A small encoder-decoder audio transcriber, trained from scratch.
Model: 6.56M parameters, encoder arch conformer, encoder width 128, decoder norm rmsnorm, decoder activation quick_gelu.
Training: soap at rate 0.0021, 5200 steps.
Data: trained on Morse code for random letters and digits, with fading, noise and interfering tones, 26041 training examples, 25.6 epochs.
Rows from block 5 of the audio encoder of a small encoder-decoder audio transcriber, named by matrix and row number. Rows with one number belong to one neuron. Each number is 128 + 32 x the weight over its row's rms, rounded and kept within 0 to 255. All counts start at 0. Numbers have three digits each. After the name is the row's rms in percent of the matrix's.
Before each neuron's rows are labels from the 100 clips, of 14976, where the neuron reaches its highest value: "strongest on" is what is common among them; "lies over" is the class under the peak. Only what is clearly more common there than usual is listed. The data: Morse code for random letters and digits, with fading, noise and interfering tones. In brackets: how many of the 100.
# fc1: first MLP up (encoder.blocks.5.ff1.fc1.weight, 384x128), inputs 64-127
# fc2: first MLP down (encoder.blocks.5.ff1.fc2.weight, 128x384, transposed), outputs 64-127

strongest on: reverberation (64); speed: fast (60)
lies over: gap (63)
fc1.277 104:143173167112117153143098199131118130145165129162131119079142159071085124147128127124152149146109102228152141107162135189208092136122102139151175115120146152180143187110145107133078124149151133
fc2.277 096:064134116108113102147166135093164105142202120097134118152190095065144139102170140101138140185176051117118081140113110180123137137145155159164160157099115087113108122135140148158128116157073097

strongest on: speed: medium (68); reverberation (33)
lies over: gap (64)
fc1.48 099:148116174121108155129138169137134122092167094078137136209090153099130095126140129115114154130129145107203164090158105122144168116105130137142158052112109109095203162141089180101118192093104078
fc2.48 098:127155146196172134096094093111141077125096110167061108105130158156138185169101087096117096107062131145067084190146139047120114129108113115102113149101118117158072128131153102106125091191166155

strongest on: the character "e" (34); first character: e (27)
lies over: gap (100)
fc1.256 091:152100173111147108175179149102132148120157075163104132105073121108122161131146082025154151172090105152146158146119159210081175125134160147137149092155080148128133150099103127103211126115084098
fc2.256 089:170124105136149111171153180130134132133127081102155152097126135068123135093183134142097093098135148113115140096130095072096070113113111169125074108079144132118133114135143112158096107146173147

strongest on: speed: slow (78)
lies over: gap (92)
fc1.198 095:144088171077084133109206123131117054158149155106137106090092118061060133122167079100152188105205145151118144139130080101156069147162161150141073163089096147117143109099136176114137166171130126
fc2.198 094:068112121157149160117133067089148167141092057169127156103138121099203154142139131203176113110153143134126138181107097181137177115080082152076081094106117117161137123172094160125138181172141139

strongest on: speed: fast (78)
lies over: gap (100)
fc1.179 098:146152149138200136139111075098056097144133123125100130131135158151119159148127149125148095170097085112099112135125062128136177130194143112219174092163100141098051155140107166078142162191171134
fc2.179 101:175122209129085166124144086096110107092075094099081158128123087091103111082151108091077141166106149109132052169107131168166074131068082151133145162125146146133117112147127110167090152092132118

strongest on: the character "e" (75); first character: e (32); the character "t" (31)
lies over: gap (92)
fc1.348 083:115090112094095147085115079153132087121121131053128151144074176079132110139145113084157128108092172170161115103134071113135140159115139121188096154135142066180113124106089135182102097156126121
fc2.348 092:199143093106184124129144135053110115171132149089145127104150136167093162075145142081182105118121091182118185114155130133110114136100199085130124166157118212121160149133132099125114086130111172

strongest on: speed: medium (72); fading (66); the character "e" (36)
lies over: the character "e" (32)
fc1.169 075:142163127136088111168117132186141121129126121067093088153185131131152127060096100112107091133119115151113091082117089130096131132136189106117118106119152062144088150100159145133138073067132100
fc2.169 072:123053106098187148104120117107108090130098165088132097099161150076103140139108096130168108134159143113158164150137157120088131126130108091078127120091115155190141124126168203094121102158126140

strongest on: reverberation (93); fading (63)
lies over: gap (94)
fc1.42 110:109142151105075123121147130185125096150166114101191158148150148095152111086182125088141101114092158117105149151130215125162142114155146155111085083076123142137076023074173194104100106079136106
fc2.42 110:180106163093186083172132115097158116171134110152090129095056150141176100210095157116090168142181142102114124120130064137133116130129214164152155108152160088099125145166086153126147129149152146

strongest on: pink noise (68)
lies over: gap (90)
fc1.267 085:165186122101074134141160106156107101103170077136110161114130133124145127132075106155137202099076106137145153097122137107148167167101109153147119101128127128083137104127112145171170110142170093
fc2.267 080:124084153126132162049049099134084166154108193141137111101072162125104164092162145151142097108143066173087115126136107190103118162123172194149152141128074120196118120129149100155139103153096159

strongest on: reverberation (60); pink noise (42)
lies over: gap (100)
fc1.275 111:121151138124118203135144098109148108128145115138151135150129090097158101084177055125144118150157141121153054152160130165073085112166067104124119119161098092092134134095122113129081094129166191
fc2.275 093:124068115125154041120148086177106142114172153090089125075164148115105140155051167143086097078119122170092118187063146092147145160114118149136129078101125124061091123163176136138176143139127093

strongest on: fading (100)
lies over: gap (83)
fc1.23 108:134117128118112117115155096134080138133136084130132112114157115144154206141171106164142143135141113178143125148140072078139080094134130155133131155167166184076138176141145128092172146081100117
fc2.23 104:081204126165090126106143148147140116127111118131133143103098154113127115124161049108177059112128146119096104105133076144142156067189099099105105122134106128136084045140075120170123076116140141

strongest on: pink noise (45); reverberation (43)
lies over: gap (85)
fc1.95 088:155136075146125079141145135084082082172063139119159064156165146134094103124059071079162077135145138086090138106110155065119182176132132101141127174113081094145142146158111164174203109118152164
fc2.95 094:109146165090082144172128149115159163110144089157132168105080113140159140144163140145121141091158123156151150187170114107151119130147134177121099134126137137180119115116152091150075109190156104

strongest on: the character "s" (31)
lies over: gap (90)
fc1.166 071:146122087112100121107199095134154116115148170137115141141200092095164196089138162088115198107101145127158127112101137118167146102068126101133138113119093128133093155105077142093172101164100128
fc2.166 071:165147015120122152101142198088160118152152096139066058041110130197128170125134155144107119159139128145103143140135128142130134174140108128174115129130118123138117061167075108136089102110162152

strongest on: the character "a" (46)
lies over: the character "a" (37)
fc1.8 097:151116148123045141119172187180160101183151143161154055105156093188166085073109077111161128179144154138117170144139048101143110162059104180172147168137133112089089132144104068119066163113127179
fc2.8 098:063139130124092213131146165084147083116097115103181113137122118091118102085165107138170096196090110170035168162140118056131110061102124103150134137134129140136125101135160121130188183125107110

strongest on: speed: slow (70); fading (63)
lies over: gap (100)
fc1.339 105:130109078145145154067140092139121157120119162128147171109126121092095157100127103144075162173112096104178088180154126128198081119126108091140189140128126105143150134149087119212148145131127157
fc2.339 115:123148138185107079185178107161127143152186102098149184118183201116099147090118118151149112162123156091167107120145108064130151097121131083123183125107114139165091189118144094123119115147100161

strongest on: fading (78); reverberation (68)
lies over: gap (74)
fc1.180 104:153102121185145131162142167171095135176185136122110130143140164168131110093179060162090157147155166119170109123177104129131121103127137079149107139134157126152081084154126160151134079187115080
fc2.180 099:095165120133103125179105151140188135088193105121100119105127079121192141158067168080069129123239118176124129071139124103202128163093137135117123106122088133164189131142123154099106150137085148

strongest on: fading (86)
lies over: gap (94)
fc1.103 095:106119114093070108080187117113130092151106109142151227134145132150122185096110144109138148133098075145129090123178154127093175080120131137141170132109114120137176111102181153146167192113108139
fc2.103 098:160115172134112143150128165166105140126131112147150127144132095097129087176110102129108165108068174114144135117173120156152138131146194149128087143168133143150087097124132165167091043182159161

strongest on: speed: slow (90); quiet level (68); the character "y" (42)
lies over: the character "y" (37)
fc1.257 091:068148096137123171162151135101160154159143087099061131159117182099180112140103138140149123156143121159091090114077190079116106121129140134119142082086132127124136132104105094141114077188071125
fc2.257 103:132124104095117106151098125175182135169095196143146144152189101123100137152107143159119069170135158112168136126172066132121107156117108124090130143115121146161158124160157082071128161101125129

strongest on: fading (76); reverberation (34)
lies over: gap (91)
fc1.190 095:073102064171113096120165061116147172097148084174117134096182124122141101108155102171115121074082139140131173172069071152149106153134076119150150148096097139155072065101109153106162069161173137
fc2.190 086:095149099095085120059112136132120104175116176163068104145094180118119143130104154155100108109127134089094051109166086169140158126115106168135095113083129161192213197131106119137111105140108122

strongest on: speed: fast (98); the character "q" (29)
lies over: gap (99)
fc1.283 076:174155128161153185184215089145141110102152152127178114127104162125143186161132131184076112129107108083148158169161139100124138144111100115071144141170056113129105119145155154118105149087132146
fc2.283 080:072168108063144046112099139141081116150144089167098129101145192178125078118108169149132091095072109152158102154168124103071123093160127084134127128157061115111109087089065147168103135110140141

strongest on: speed: fast (94); reverberation (48)
lies over: gap (95)
fc1.109 109:155141156148126110108118094120090119133128134089142090135109132156144132147127157169129150147145173036141137130102119133080113185138104163116113135137161145206006135123096111108166141150128086
fc2.109 115:106124098097151114125142143112136147180093150086146136151111105106187080169145077157175138154113100169186114130124104111128166076122149094128198125125114077135201182078186084149187096138119147

strongest on: reverberation (78); fading (72)
lies over: gap (73)
fc1.369 085:127134119109174151054098152109146081179149215106126172092133100078082157151108133118128080124129112183146177164135096105124110138145098090178135082146058127177153165097153117135173124137149149
fc2.369 093:039136100070164109163179174119170147122106097119094116120126146167147122083134156144191167133108114112186190115134102141152117090088112146122151132117139123127089120039085089121031027134093137

strongest on: speed: fast (60); the character "5" (33); the character "h" (30)
lies over: the character "5" (26)
fc1.21 084:162127132164105134109157127093124144171210166151143163115111159121118151069089114054123130098083088093108114139167111131109126113138049148129125184106108193095084111107168088119153094126042131
fc2.21 080:174164184142098117086089141141157133121084083111199107177111174158146123124159139167158110090134146149132166113171110121129160149128157107124109096189134126126186134126114120143147145129075174

strongest on: pink noise (53); reverberation (37)
lies over: gap (74)
fc1.378 100:136134178111131054098145084126136155116128120140151203119122107097107119072114083152141135158123157190175106190126167106163102186093107110135111120140087136123130137170143168124113120098140096
fc2.378 098:171100075178071134113088135120081103161119114170153148144119176169165169106153178210150123113108120142084184116104125078150178117130119150133148175133178090160166166134075084139135115117088182

strongest on: the character "i" (41); reverberation (36)
lies over: gap (98)
fc1.14 099:109164054105125173132107098133161087099181115109114214170079107101119120138091158108134177089176127141155133140120143113116106181093124163054201141133118097038185115134138168121117103098112107
fc2.14 109:114152191141152074138157189133116107105133109173098148141098076178178101131099123124099132199157154080141177074165055106175171101131074112120134137125157105080065121083147108130101116188136102

strongest on: speed: medium (65); the character "6" (29)
lies over: gap (99)
fc1.306 088:087130148148144165095066144142138093125148119152171144093123087076067238094103138076076144093153115132138057164143087078122085080132152139123139146114165104124150110128180171073153086126085103
fc2.306 088:165098171089081085105166092170162120103100156152131133185096155084141202103155129132111154167143134156071132149133128118158106111109128135110123154154108148102123142189100180134179125112149128

strongest on: the character "i" (33)
lies over: gap (91)
fc1.191 092:138106115145130148142150101106199135156119111132124123132165166133128194080161137117052118141107075116103129104080189093106171103093144105142144106072084118177111131109112126143079115129127095
fc2.191 086:126141159164111073114126116137061079149064143140109092151094088148094088177073087100107087114148127167116110072169152059095132147161165138135138116161099142200081105156108166144098123142128147

strongest on: speed: medium (92); the character "4" (37)
lies over: the character "4" (36)
fc1.309 091:071158138098096152148121148228070127112133139166100113116136122069111127117170194081065151086129149079175115142072150106125108094097160123150168132132140145100110074121130125104175123113094127
fc2.309 098:143178144180189152141090147100124110175105081119087102147089119146128123177115122121184086092058173151099132114112152103136141146106125142116148134097099132169105166147119097095036101134129155

strongest on: speed: medium (80)
lies over: gap (99)
fc1.251 102:122094117125159123076090136097143124090157104188161093168132147112172203093059113182115090197150098152084177121099102075171124118109115145059107101123050193112136137087152144123129036106103140
fc2.251 094:099110127151066101133133115076125102137102127087108098140140139087149118122164149140176165133115122125129127104150066158113131178179040172150140117101095139118153156101138186195126129146105136

strongest on: speed: fast (77); pink noise (46); the character "t" (39); reverberation (37)
lies over: gap (86)
fc1.46 093:155113143088067132146160128124123099142153149102209055116112173105171175166120154110095125119160094106082146095206112152156185103088096164107145128127092139155150126178133151126161098151175119
fc2.46 089:120152122165113102116130103127158135126143061152089111149072074192135105109125137108100159174082185148134062060135162104149120137169127030172108118181094133147081131147151188102107114098131119